From a checkpoint of a small masked spectrogram model: trained on phrases spoken by 400 fixed synthetic voices.
Rows from block 7 of a small masked spectrogram model, named by matrix and row number. Rows with one number belong to one channel. Each number is 500 + 40 x the weight over its row's rms, rounded and kept within 0 to 999. All counts start at 0. Numbers have three digits each. After the name is the row's rms in percent of the matrix's.
Before each channel's rows are labels from the 100 clips, of 14848, where the channel reaches its highest value: "responds to" is what is common among them. Only what is clearly more common there than usual is listed. The data: phrases spoken by 400 fixed synthetic voices.
# convs0: expand pointwise conv (model.blocks.7.convs.0.weight, 256x64x1x1), inputs 0-63
# convs1: depthwise 3x3 conv (model.blocks.7.convs.1.weight, 256x1x3x3, trained with AdamW), a 3x3 kernel
# convs2: project pointwise conv (model.blocks.7.convs.2.weight, 64x256x1x1, transposed), outputs 0-63

responds to: clipping
convs0.237 118:487507478501497517512499568464548577484459523479440480466552437451458502526571542540541477468504468539485497479515516469548488487532508613465478583501447469431503470442462465479496502553572454
convs1.237 099:496514498532594537511552503
convs2.237 113:497531574482540421404511484515502489561553500540512461593460558443506561526495548446502489519509575461443515468505485561455460497411483493494508544501514497527543466445461488495495509512461527

responds to: /aɪ/
convs0.158 108:542513476478463544404511463417476480519444497468478512569435523498510557543514455483519492586493510466495440497543516554525515513501455477532528472470473454471462454493481562481560603441473509
convs1.158 135:550470512557483479576467511
convs2.158 108:525448490461557559487503477495420461441459520541483426518555509592512535442521488506502513506481489429545478495524542563481472465487460517541519517470506454460499555405550562473451551515526533

responds to: mains hum; clipping
convs0.93 102:482570451439524458481462442535552484511445481464517518526488536516551516533470456537567455513522522523460472460486401481534479527511430501510494544494545531505522503530517458514551483539552367
convs1.93 108:465469476491485483489406455
convs2.93 107:505515493521546501503516500461499498397448413573556485506539500567522469490553481520541467478559495552486421478552531496561523527510448500547540411493474461544528452504462478549443504472466472

responds to: thin (high-pass); child-like voice
convs0.136 077:511512436516443534461538542508516449473574458479479440556499509526446426472464577492463496446540542532523471475534468490444521540524472539537494493445454530475529478491526533479527513493604410
convs1.136 080:507541514470443481534418510
convs2.136 075:598492524462429521480543472538587445501553530504462501515484577499503476510454519509437478476527556527506516507531517485499519517474512558516434527445424516474530460438507538466494465483568407

responds to: reverberation; child-like voice
convs0.89 090:510560459553488487467483476559420421524465455503482508486462487465507454491456480606502564545577570502457419507520470462541515484563466552460518523504471518532495510482515503514504539521558441
convs1.89 108:506449504516432461511555547
convs2.89 085:468539427492519520441465483504458442519461449553441458427470496498491517493437484532495550514564563505464424618530486489541470504499523513488525545502483574538501546439497563485496535512510465

responds to: /ɑ/; thin (high-pass)
convs0.159 112:507459517464509491512528457437481469513548577561476496529471476484544528525529419455489513485490468503459491492506449534555458483444467500498591487539567482484542446446551513470544572490517611
convs1.159 080:496540543515513582488530552
convs2.159 098:465513470531544510556450515515483545516491476490478417486455488563452459445544502499574468519470545505477509593519489482551559579543529491481460452533532391527508471493510463473493482433497555

responds to: /oʊ/; /aʊ/
convs0.30 087:500485507577426493521539456528499531427423506503558531479496477443466514516524565523474509543519514474468449480445485468490446577549483477485527560473568530451493510490479502527460602551432505
convs1.30 113:498481595560477476488493487
convs2.30 096:553468530511504492538465474521467488466434556404517540510490504411485469508572565538508526537485472485452483457457485493566554531513560483491568470530490498493561481456513511528387506546516541

responds to: /ɑ/
convs0.34 078:561507465513521506530538455521416569473489494495486435489507506551502527468475536430577565586526483485526490531502577460490508557479549540521495471405511461470479551517501507415497502440500528
convs1.34 134:509490518555471452564516442
convs2.34 085:525478481474538516494513476480439501468476512508502510490592486571488505472486526520556506439483502372559538548449543516437446457491493546468602545472548476507498515457566468449513502504523534

responds to: child-like voice
convs0.178 074:467473553500487454504505511533493522477561430479564563508596455512462472471499462539560491478525550564465556488457543470440482508500508520467451481473493550477448570496421492539488457570507442
convs1.178 090:491478484558471465515481587
convs2.178 074:532456538482444498534503505462528462444507554501530447510480477556489565464558572510587487508460486503513483558568500453528458469491451493495539498506453474515521509553610541390531509501505487

responds to: /s/; fast speaker
convs0.240 105:530497589477485551511450540571520495512452485425480490425505506478448468485475527505509496540488493499430557496499443530523512563532508478538405486501461502435476572489552523544595519511504551
convs1.240 123:472517494503609518488529494
convs2.240 099:493491436560522504505574487450461508483537599521500512604480514502530525543515492486532542490464500516566474461501552446504501481493522461473562527519523507536484436526421474464393479508477432

responds to: slow speaker
convs0.74 132:543511510548445473511454517442434539447463477460507518578401486453445548528475521485473509530571489429514535540523444510506584538443541511513463536477504459496497533536533533488489501559529442
convs1.74 090:478469561497479527521443566
convs2.74 119:542544471540436501502447439497456554525460517522564506550497486473408479470529475561488481460556461479487539576551484484477574536471472512507475543502470441477503498473579481443499462549573468

responds to: /ɹ/; mains hum
convs0.67 088:542486510558555551493600476499457474539506555467500514512441473573456557482509477568535502488452495508513583483519473547546534445494509472538515597493496476529501541493502524564479563548568512
convs1.67 082:531508480515439534554440464
convs2.67 098:437445519470519471526508457461431517459549492549482521500495451596475555490516426544462496433503422522499557486484483536454480479462457513519470557532516444554533557538475461543501480546568514

responds to: fast speaker
convs0.4 107:495488539491518513565520442481539468438472526534506479462447433523530515501541530610448474484470528451516483495543512563513540455505475516498464510495498453582502546492440532516513445569577417
convs1.4 092:564440496514507478487444450
convs2.4 100:480495536510574484483526495455602599493583446529511531476519557470467373486473507465523518551493475438464481537542441456507486516479471495476500488496545476484528482570504446477480530486527483

responds to: /s/; deep voice
convs0.24 104:465484514565509517445464479545550468519514483493493453551474477545516395505575464485555527474563520447491450463446524504477499546487521519530527526442510545456519402553504466531598502478525476
convs1.24 108:523600524514529503499455486
convs2.24 094:501522497427504435504533520491494535522469450481509467513494552518489527441418541538466522493502462606495541553534452560544468451456541488519532478511482408497569548428506550471494457553523485

responds to: quiet level
convs0.192 107:494536555525407477483537525475514469486460505515556541483449488477463513557516552500542488498598509479513468456505505489495454554521399504485501507429511517557580482446518596522481550526447485
convs1.192 097:510503485502452577504498576
convs2.192 103:509564483489463446464517473514563463457493476533514484483532494541493518509445549439492506478654458492495509421536510486486490530492433463493419546447470575503530510479480543510536537538515460

responds to: mains hum
convs0.124 121:527474457512533517496533552461537460482509583408484489565481551455543432471524514555502531460447535581452457448542565472457529547559528492436483512466504489504534545477474493544489558501518532
convs1.124 076:498539500485503505442594479
convs2.124 093:496480471501504477546501540502505508475467479498450453566507513396592382487513513476510471458486508546466486448553531517490538508425507525515516506490468587559575527459537553512556490466507487

responds to: high voice
convs0.210 102:515632502470500485504540566501398476491472475487514512568539459468434489532486574532543482537498543437499521534492472529601461517486530535489487479550458546560503497471482495523560481484495483
convs1.210 126:514595501491468485504440513
convs2.210 090:559529500477454493569521520522476489516485459544495495456546517504558497553431525554446450486460485575458496562497524612511429461452477532549462532536484449456533524497460546444451474499474487

responds to: /ɹ/
convs0.121 097:466558522505534575616519478409489464491456512559531448556451490523529498477541557534491470509495486470515448485499501571545519509535483504505422525440464441558484518531433481555471514489519502
convs1.121 107:470535502479474481473600487
convs2.121 078:428406570514513551580489471507481448497446456507562489468536458521468512485497515535484488431474530562553513473521466448542559523455514506537468602508493482493517528542416532522467499484509532

responds to: high voice
convs0.238 079:550470505478573509442446531471427472489538501496466528478539488525482441540509525468531538516451504532504431563515461507570593511430484409469518518445496527488440529512561545435493518483481525
convs1.238 097:474457415498517441513526502
convs2.238 082:488536505481490498436544486485518509409493581413536493534557517408558487558514530542453485505508505487524487486465532460432487424459455574496541551458546546481511519543515537539453510519500530

responds to: /ɔ/
convs0.254 096:542528489551487493449496482478498488555570500471529508472476461516497509609440525480463459461612556476469530487497490489508456428502497530510559516453480477525562509413460443495505482526479414
convs1.254 046:503457490479433486512584506
convs2.254 104:517561490509547456437472447537478434535471513521542522522527476544503563600457526533468483500536545505475566487497592452510514463488513473520535476478515455528537551421455447483487478539451428

responds to: child-like voice
convs0.29 113:563500467442517588469478545469558458550518507492452547515490531518499523574522570509564494484545507503480495462493457598510498508519481455486505433500465446510517508534473529522441531463422407
convs1.29 120:483510507494484486530588569
convs2.29 106:462493492543519502446512407517518445510476492587489546537528501529490529526458525470523462478420554522565521419542463430545540532507493470522463487532538514443430456504517488541508423493567492

responds to: deep voice; text has "hello"
convs0.112 095:461550551538499469503465514545458465464468584433542471519499529464529547433527538375536486485577501515491454517399484446506506537524460503523509492527564494474493474519508500541521544548480469
convs1.112 107:547570470498436484523470475
convs2.112 089:522518492466497449524418455563457497535498596456493485566568536446495516490535554453506512497512491509462465502506466449574505489538483472548589461504491561443458453547500439554491546507527518

responds to: /oʊ/; /aʊ/
convs0.200 111:464480521494509526512541446491499451468480554531458516497455497560437546451503539514504428477469453442479465506485458522584596517443541477463409473481501548486543554502522440507471448489553547
convs1.200 081:478582548505502519458485451
convs2.200 108:529515468560543495470509499520467521507415431602510476543514469551437572450501470536468552534467465556564522460475500507449509475544507502473505520439446402526496490533463516515566491502467496

responds to: /ɑ/; slow speaker
convs0.132 097:528472531507470480524513479415481536506562647435448466459494508466492495511529489479521483506489453452478445523506432570546500484466522479535505507485480486523478441468510507471476548396549546
convs1.132 084:509502476484483498523605540
convs2.132 106:456478515555457515533552521484469486474475474523545498522481477484523448550615535467534458522527477529473519497484485486528452488568416562524611506457522443453525476563519518436488510439515526

responds to: child-like voice
convs0.155 114:509535484576446463517478503446528433609465443505485547555497512527460474570500475508512500511514513442513421484528538520471468525541501497511436457517559453513401541526478505537511581479475500
convs1.155 092:542469535514471501581466542
convs2.155 096:432484469548570483475480471505515541500516475459532433541593481505484459548488424523485498564504504494412539485580482459495533475520498515559395522522496469458503541516566560491484510514451487

responds to: high voice; /æ/
convs0.64 081:554506506441430536477458494589423460555472541539528493491445462538451558459534485488513544554566471447482480473504485524555570492529488502542444459509513530443554477487467471554496526511438528
convs1.64 076:464454528449490467550563507
convs2.64 076:513491535498562412495458506553453491542403511510523449508520538529502498495555517404480571504517523566524447559492517501441530455551449516585528482489520484464528546462455476474532526486458472

responds to: rumble; pink noise
convs0.186 096:453456486531501490551507582549509491474481457478547547527592494456527498487569508460497499461548387556526476436505582485534450552529523490464463489485418508449471469503485485517511468529502453
convs1.186 056:424437484476497476456463490
convs2.186 087:508521460538491484502489504582544482573530522457484449415470510523455527513503496535470477578484515450425528449426450507456464504491430510520507542482526571473494544443516437528527480570496563

responds to: /ɹ/; muffled (low-pass)
convs0.246 098:449527559501433544525524510480520516448578515549497487493466509509420608525470534553529518538457477473468550483474486508524482478501484505463410521469439470527530484559500482590479515502574550
convs1.246 090:495461516482450498506570569
convs2.246 098:488460563517531533533494511469512506536521464462491467503528486495477517474536464543476543523328451532501552496515477462520500532550503444471428488489473467530455467501488479598539559499562497

responds to: /ə/
convs0.76 093:552474506541518480430531427517456460507506540504518514510533435538534534514503533448494446591541491586497474459531465459531494477523527469525532521571566482492463506545465466498406509420450480
convs1.76 089:533498460550513472525425545
convs2.76 083:450491498531491578555465536526466495485497567519504503523534421512520429497487474467505500514465526521497481499568483542495506597530486578524476499395472430457516408413516507538495511493501523

responds to: low voice; fast speaker
convs0.241 066:492517471511496494543538508561485536533524469494436506556483498445518416511484591439560451454558442532504481490466497457487474574426487510592502529546466481465555541454543489536517476455518516
convs1.241 086:445501453477504474554440537
convs2.241 071:459460466486555461531577443489537445453478532487581529535543460512578598456485465561478542477481534541505474585506492474479465481527448472519518530448482526493501506543478472530510420525476461

responds to: /s/; /ɛ/; fast speaker
convs0.106 090:554461477517460427459479576546513496542493439530456484492518574428457523551505483528529545525514486498509490580517526504445492571563421473459443515501526448490496557531512462581517506510452512
convs1.106 106:490467507510527496606480477
convs2.106 097:434447537552566468526461490490489532478562492495530605464480500527520482530443490534513571459469517444461477509553489504452564543517514544455452529511527416474542479556450523460479502425526494

responds to: low voice
convs0.10 076:476523465452464488512494570497490524515553551468513496535579574449528503479541518498499424477481473585539476467533497467496494430477425526467522512467468533529511516434584415534545469518468446
convs1.10 115:480454396492529506501513496
convs2.10 083:515572496515579478456512510446487545433487463497496468471464419512501561456556468520508520473471560432421565537501499505539429578524494416514505508489551535477494491495482484474464571527511521

responds to: child-like voice
convs0.8 105:459534475500417500468516477423488506536479455459490497549524524545519485540499535531518574516439471453516403454527503528438549504545478491559502422423487459480472512522520499517512594506435480
convs1.8 107:429539503438547497458513500
convs2.8 120:467476497494542483495461505527541508503498521523545548404468401489471500437505528484534528464513531564530533530425503534569488551471486563507525547496446525516547457486435509487447434454589515

responds to: thin (high-pass); mains hum
convs0.32 106:461493564512524474437490516527460502494454501575509504468493511563529450463463505508367520478495504486540525490537586512504570521578518491481541529529460508444544509559556514421443503485523515
convs1.32 077:523549505508605497505504485
convs2.32 074:452533462494500439503492522544536541507537492459645493511498563551490488524493498474405474451419500448480463464412554525532471504492484520536490486538456542516464486542549496507504561515471487

responds to: high voice
convs0.117 134:478462530567600538442463542545485553506504443432520493515493482508520534470496537552498483532584485461574443496492516525509504526432526476540504523432541511543471422506545446523489516496581497
convs1.117 094:482440466522535523512577532
convs2.117 118:538426528521525557529469484490505475557527437505459495474508485478547529463499501566471433483530485519516486478456582503473449554521460471494426499511494495547411394520559541497451555550469519

responds to: /k/
convs0.229 116:461531547485565496570448524394451525500460505421510460467450547466484438498521459485580485513466438465524448521519457530504447576460515496471512461554480498525560510454488516499495439475485496
convs1.229 117:479543590474514556494494504
convs2.229 110:551499512559497515492552556449521554485439450564505463463499449598494485410536479577569459466469526528480458534514456563439511503508501476481525517540415494493489480516497516451550495473456493

responds to: /ɑ/
convs0.242 089:522485505437541546439561525475507436532496501515485521500531529559444487469549458455492527476609477513498436508506463472566579510463477520525494476459558429437514531516483497475500569420493536
convs1.242 121:584510563496477502548498521
convs2.242 100:443435482538479502495467460489478545551551525532463468477563506572517455518516442444485502526564556467485533511522482564472446484530498484552410511413509512437463450568551467529492521491460526

responds to: /k/
convs0.208 062:448456499411558527522486533449515480476501511520489470438458514549423437523496491572603527495483442479524444559551475560504554548505473489518443452531486511472520510538486450520548481447520486
convs1.208 103:509435497490466449439549494
convs2.208 062:510566514427499561487455507524573451496413538549439473495478492504454487467492542450569484525490522427445527532535464483525482505496493518523442447512528484468453534561551504540524471467585561

responds to: reverberation; mains hum; child-like voice
convs0.232 138:517457540445459547503544587486498488481548493470561484555445529514467500497481597442486478457532473493487447495509459556490468538464544493562483545562513509518565516479513484603529544525437467
convs1.232 085:517554553511571517503551518
convs2.232 130:447518397513485503535502560526534491473523513492521543433539534473447562478426428493622518474519483501544518526499526458481478490468487486547462513479525477501479450480585516508504406548518511

responds to: child-like voice; mains hum
convs0.234 104:547483469587430566524589505471529406561574537469546488477498462424465509489470538484445490535478495477586520464511517517510575481510515471491457465494475497532488422516497534524463489478512505
convs1.234 094:507483494501418506516582513
convs2.234 105:535508455585422532455590485520535465531588548463557538471505488464500481485491497503437481492500497504572504435505529506503605457497514506460486457475448464498503411491516498471440478516538470

responds to: /p/
convs0.107 121:483555483487454495446483527507474511534480463510498493564480553506481400532539480457571581497508434481523406489511513451492450519521447477499503583526577462586511491432492490493512483541481472
convs1.107 101:472551590474471515503494533
convs2.107 110:443556501507545493495472514497520463541424539454556530524532483516499461473529531527521515585488416514476475455504522500564479532523461572461430484457436465582471524448491514528572437466493533

responds to: /ɑ/; child-like voice
convs0.109 092:537456470484553525479458474415460519466441530514482502529432552497420510491521471491599485481491457522527481503562501533505505533441487525504522480469539440518543414456510550477507482387525480
convs1.109 115:493501468482446473517590531
convs2.109 090:464503529464552509529442453421486459433418462492437487564516532552515498528560550557528512472491543472485515571414526477496509490534447522503550530536521437520509536537527553542462474467474542

responds to: /s/
convs0.228 073:460442453532541489389510498423475498477495499521568487511468499528550538486527544573519473506520483501515532526503496494483475516476547501507456454453377526508540454524531455525577503417472548
convs1.228 089:529442524505422551499470504
convs2.228 086:535553537557437503450485464495495539512559526509470505475494526541511451527473440485447501419554519465516441517422454550451562484446495443529522514550481503474464507481532581531479494443574549

responds to: reverberation
convs0.130 107:560506519528431453420492490492497493515516529485486468477461516465467459533435505566581498577531461522589481511483538493550467493528478524504499468398489517575544592528458464476504501488492544
convs1.130 123:495509506598438487514493519
convs2.130 098:556506535548483447405461416507511452476519509493516491458519529549491454491459491555516461478455496497589520454556511482441483477480529489518560469458500452561544561577474460427498519514472535

responds to: /k/; slow speaker
convs0.251 129:504529505473484499509502548511496486484541588467462485432463511549543498479518484486518513540530434501563563488396508497500501535387431481449558605442493458516487480499464459529470477514496496
convs1.251 076:561477489550484506571453502
convs2.251 103:503465510547522488519462448523543456475504526462564514518553440529532547492419515496474474526472586517504473442538526532509483540450441569491474509428465492514529557475483556443557424453566497

responds to: /k/
convs0.6 131:512447499461525484520588433438489518440543521510474478528504549449535451522444489459561450535514531549514500494504536459546516564470442432501555489475474493492558480532473436559494545580532459
convs1.6 119:507485516476502517505415576
convs2.6 102:435528482461473549548445455476427565506415559524507465510428481470502442489537513483560516539508455476488459445532498531507490562479464514508537495517506494579496541563420554496551477532504548

responds to: /k/; /b/; /ʊ/
convs0.239 101:516528489451490506506451468514493393582508505472472491548525519460564434544467526416522522475492590546474482448477522448482539506509415546497483573478505512465560509449523505537485514517543456
convs1.239 077:455442577496462528489474503
convs2.239 109:453525532521468521486465496508509474468553454501430507472445517466509436598367496432509483526511532524506488522512586479525471522497524558465501477501488419530460508457528542483482499544515581

responds to: /k/
convs0.164 103:471512516456510495474490561542493437537524468384438475467473479485523441534472519496525560469455517474581476455483482407484487527458458565498459552519519491577513512414472519520488466457505495
convs1.164 092:513474568442518492465461550
convs2.164 081:502492496455554561468476514564481519569462495445458461420479482524559468532437451500574498524488531536549494522495448501499519541477460601514482485557455501430514526425538548491444489462484503

responds to: /s/; mains hum
convs0.114 099:477516494509486474468527559490551524548491524493480436454496509449455554544524533521537473507439540553518488478461503418536510541526493602445452504461472415462490489529456449527530460543477402
convs1.114 083:550481504581483504560466499
convs2.114 088:474544472541508472597538486578545475557532476458539441525450604463525510513500475519438459519553484513468530455506460482455500518507506510454488492532555529535552506500442496463533392496465517

responds to: high voice; thin (high-pass)
convs0.101 068:559482466445520542471509534555443468426467504514540496522443520473534498539540481568470481478528504444580506475599488543563502495454543446519476545530535485464420543435439485498470516514493474
convs1.101 106:430451447513530506544535508
convs2.101 124:544416484435485440511476574513495513496507550453548443438526550554499523502484501557533563543572498552462536469512479425490451458488512468530533451496444454508428484497469530555532494500540535

responds to: child-like voice; /p/
convs0.172 088:425531467476492537496446455521456524418485495557510445533572564524486538475466515524495456596487479488485466501498536568463487487481492470517476604486560460512486563452509497530501568528444474
convs1.172 101:545566482514426499520472528
convs2.172 082:517514457546495509504468498543496529411493559558492527543526514573486558560423522515516449568465475469523519497480523480414478528479495491479516533496570443470487529411521467557470519565438472

responds to: rumble
convs0.123 124:469418499485488510536523539412603556490499495440472562487507476480458478531532485458472536457500463423500493450448505488477489507490547516461459529485579502472509481564448465564566514532499433
convs1.123 117:563460509544498482570461513
convs2.123 109:450456521531504508498462537465517453520416490471480480567490419538488511438507513443532567455571570601463542465534520526553532433485501546490470523534453553531469468476498509482553482508532500

responds to: /h/; muffled (low-pass)
convs0.16 110:488499496510499494507449532520478509539519479550497541559538537436515520546589462473543530537496510487537384503478511493575483506520443448485547567550559534543568565531484444565487520538511496
convs1.16 087:587555476510468469504468485
convs2.16 105:516491513464441487442471444554409431598445503467482480472544512455496515497572473524553500478548452478548515506524490479490511494538467487471525520576527487487580550528520456573461515472477560

responds to: /k/
convs0.82 094:495449518463568497557458561464421523505449546469523491536453492513533508502541467507579480476482478477495465524464452495511509586468495474451547467537487516518565500506481474387455420428498505
convs1.82 092:501474473507509494429524584
convs2.82 084:473567521462458582507488546499472469499502518447467448462436511526577429507543483537516510468538505456454509545542569443388460536548507561501456517491474491460524456478531561494518527490460502

responds to: reverberation
convs0.225 112:561502504471479519434478493436518496559452595501496489495454545491498536521550512502533451520485524437483421507539441581523518468487503452573451500470499476525551492432506533463516542400466499
convs1.225 090:489507489483559544509568562
convs2.225 103:477446456510504480594485512529524571509520472484523514477450482520491479542618502500489520540399498511514515525489531438563544493537519524482511441525460471416456488583509461497473431478471519

responds to: slow speaker
convs0.183 084:534496532557464519497525545510473480544494556477530522422440479474503516543448466588508498479492550479533533467548439540427526517466549588483481547484528448538504578456529443546474474492533553
convs1.183 099:487449563508461548522557505
convs2.183 071:542573559507480554468448465557475466486413576506506503538465519466454479482535483562533505479494460485494536488563478500415479540456495562477435513462471444486565495463567510516570523468521492

responds to: reverberation
convs0.152 103:524525545528480504459499482466532510530490558527415482506448525520553498577532473490524519585514487496520417518534520577554549500477437433544496507470490513492520473436552577497536553439448535
convs1.152 105:534478506598446491506499496
convs2.152 110:555464557479397503471503449498504550485486515485503452523514588549509472555453490504540491558469484438519478473544529532451503460466479478524490500426540538527567520446564498402491521495461552

responds to: slow speaker; /g/
convs0.165 104:524569463546512585517528493524433474545545529459512448569486561470550479527457509444490457514525536503533413523541491474527482532508464542541520489471495415476414517433508551518473511511520443
convs1.165 106:520474510524412518555524468
convs2.165 093:554557506528554526534501489553446464519529521494516450551524574493518499500523500462431474525438528492550456502549472496467426547527487518517527472467518453412440520399537543535454495500499424

responds to: thin (high-pass)
convs0.145 064:459493541553551452438540509465530492528488526518367459531460503474525475500523529488493498464545449493579464501478483549499485536483514528485491586562435506535591495439513489503512435454476516
convs1.145 099:469472530532521453425542525
convs2.145 076:391453501510496589514530470475444536437470485567532456530454471532506528538546498483519562404516538469458531510505537536478461443478480526518503431527558493527563567464488503494461503508507463

responds to: slow speaker
convs0.125 137:501524485521523514509517530476470482464537546430490452589524490427527470500457458549553470491443559556471416438519512525466527501501482486493444483495396478454477535507583513560539505440477500
convs1.125 120:565485477535495530568457527
convs2.125 120:503512494445527567524499567453477552482492461499487454552505589468507453476543594436525582466481444474503515503503548459502536508579548489431522534482515550502541455450510445460470469502479482

responds to: muffled (low-pass)
convs0.35 106:540486477481494482544547408514515489500472539487491469457492467516531555509558511499574567480483521429508511533543545491543500447541511473481517441504531378542520479550589482442483528445524543
convs1.35 092:558523522515567513565506527
convs2.35 083:502510424430469505546536493559494496523504458447563516537515458506504537481520483443546495491471551486498491470531472457460403532400508522495462521503442539538553490521605485564505522549549487

responds to: muffled (low-pass)
convs0.243 105:483478437520599464495523527468545491525552488542536474549555511429494464519450461479545463588486524525467479493522576464559515472472477532475460543501489474524487606540521482574515535494448520
convs1.243 098:485429557517483542498464548
convs2.243 104:519531558452497463536503542567472547449457480452411490468533471489496532493473510422475403453477561562489535505537533539528533476504539524442522457523515528446429545568491487501469530497535538

responds to: /oʊ/
convs0.73 075:443490526534531550497586518522532477495498500507494512485484480520452511452435561578484457446449477463484493475499411481547609478446530529531438552497491489508570456480552451492523543501478553
convs1.73 119:410484490475531502441479520
convs2.73 084:516473473460542506468520495459496516545515507508467521475540519499489422464508446496523451447484512513508466523531539427500440536519425442489564434506483534447564591548483543572485566540512425

responds to: deep voice; thin (high-pass)
convs0.166 093:502515514487507461536513482486471541509511414499530452525550448509592572514440439539566532517473512525508512468530479475576473573551558510559495504476507554562539433576505527509538502476514450
convs1.166 129:473487470477525488560574549
convs2.166 158:409524515563509547423550466542513431429472484547489488504510469481511519491522558476529430561493473410508495487471530479524530555492556486465488440537527501444477517504525407446541484514536521

responds to: high voice
convs0.51 115:577524456535484481481487468539447532524580521564482473472428507467472541495456500537448408492467466467566423537467513471529476541475487486502529437462475441439483507494504548571469503524529556
convs1.51 088:514538491485589485519564501
convs2.51 120:422456518493538483479510556507535460504422511484464522548533495562516480468527512462488585524539509542430543473532508479514513433487500523518444530474545582568508479458492493378505519481442516

responds to: muffled (low-pass)
convs0.2 117:513533484513518431465505487605510491494546528525498499511556536539462540530444540452460592526506518478512545554452564447512503463539482476504495522437554472481425513495471472517460578517591499
convs1.2 144:496558501501588511493555497
convs2.2 111:490489516493497583509492511424477567484448489467533494464463489478542460472555468570560448493499455488430507499608456536482446560482545495506522495524454521517507539506541562450524456457448564

responds to: child-like voice; mains hum
convs0.177 075:501535509429568504484490465525533466464492469484476561491470489446542541527485455504460549505449530458566482484465523379515516511435525517511491605535475476425427482486459463524534497495458458
convs1.177 076:551522575477443504496457493
convs2.177 131:501508455441494504522470474497541504493498509502553570542394481454549475472406491515538499537470475496513507497512526543539533475432512600446485538576556476436471494497517452460485584484504473

responds to: fast speaker
convs0.170 108:525457482505477498523446618516435521523565523503443494495441489484520477548485497565535555444461515526428484477503461450405476568515488520452454555503502536552548548501520507550499541469497513
convs1.170 084:517495514509414520530516570
convs2.170 103:504490474451447517466503561525500499533550511556462545473395465479513502520436486520536518454443524558468437560472556439436492503532486554427485574520516527502547556485531475514482521461510563

responds to: quiet level; child-like voice
convs0.91 103:536522485508504449444458531584498483525532532531562423468463494540531522569436543481480504452415510474497543518527531553471487535485498459565502482576570499552486490477516530517514526530410553
convs1.91 089:482525485511552515514595530
convs2.91 087:474505540456537494449529480437520489556465539521440526525501570512571504439492548487512570524522494458510539443539529537456517533465558470406480468495412425485522490545467497469532494471571505

responds to: /b/; child-like voice
convs0.5 085:489487435455473598537475464469457522436512527542517520551451467443518503528513485543512487519548453482470492475485465547508534612450501544572463452583481479477483479577505506437494494529524477
convs1.5 089:513511476562542505566509441
convs2.5 090:482472470467541459530553479495530527543521469472525531429511516565499519552465486561510490451491484398507500407484544558510461469480453526557546543488492515448435572438498557456546518463477503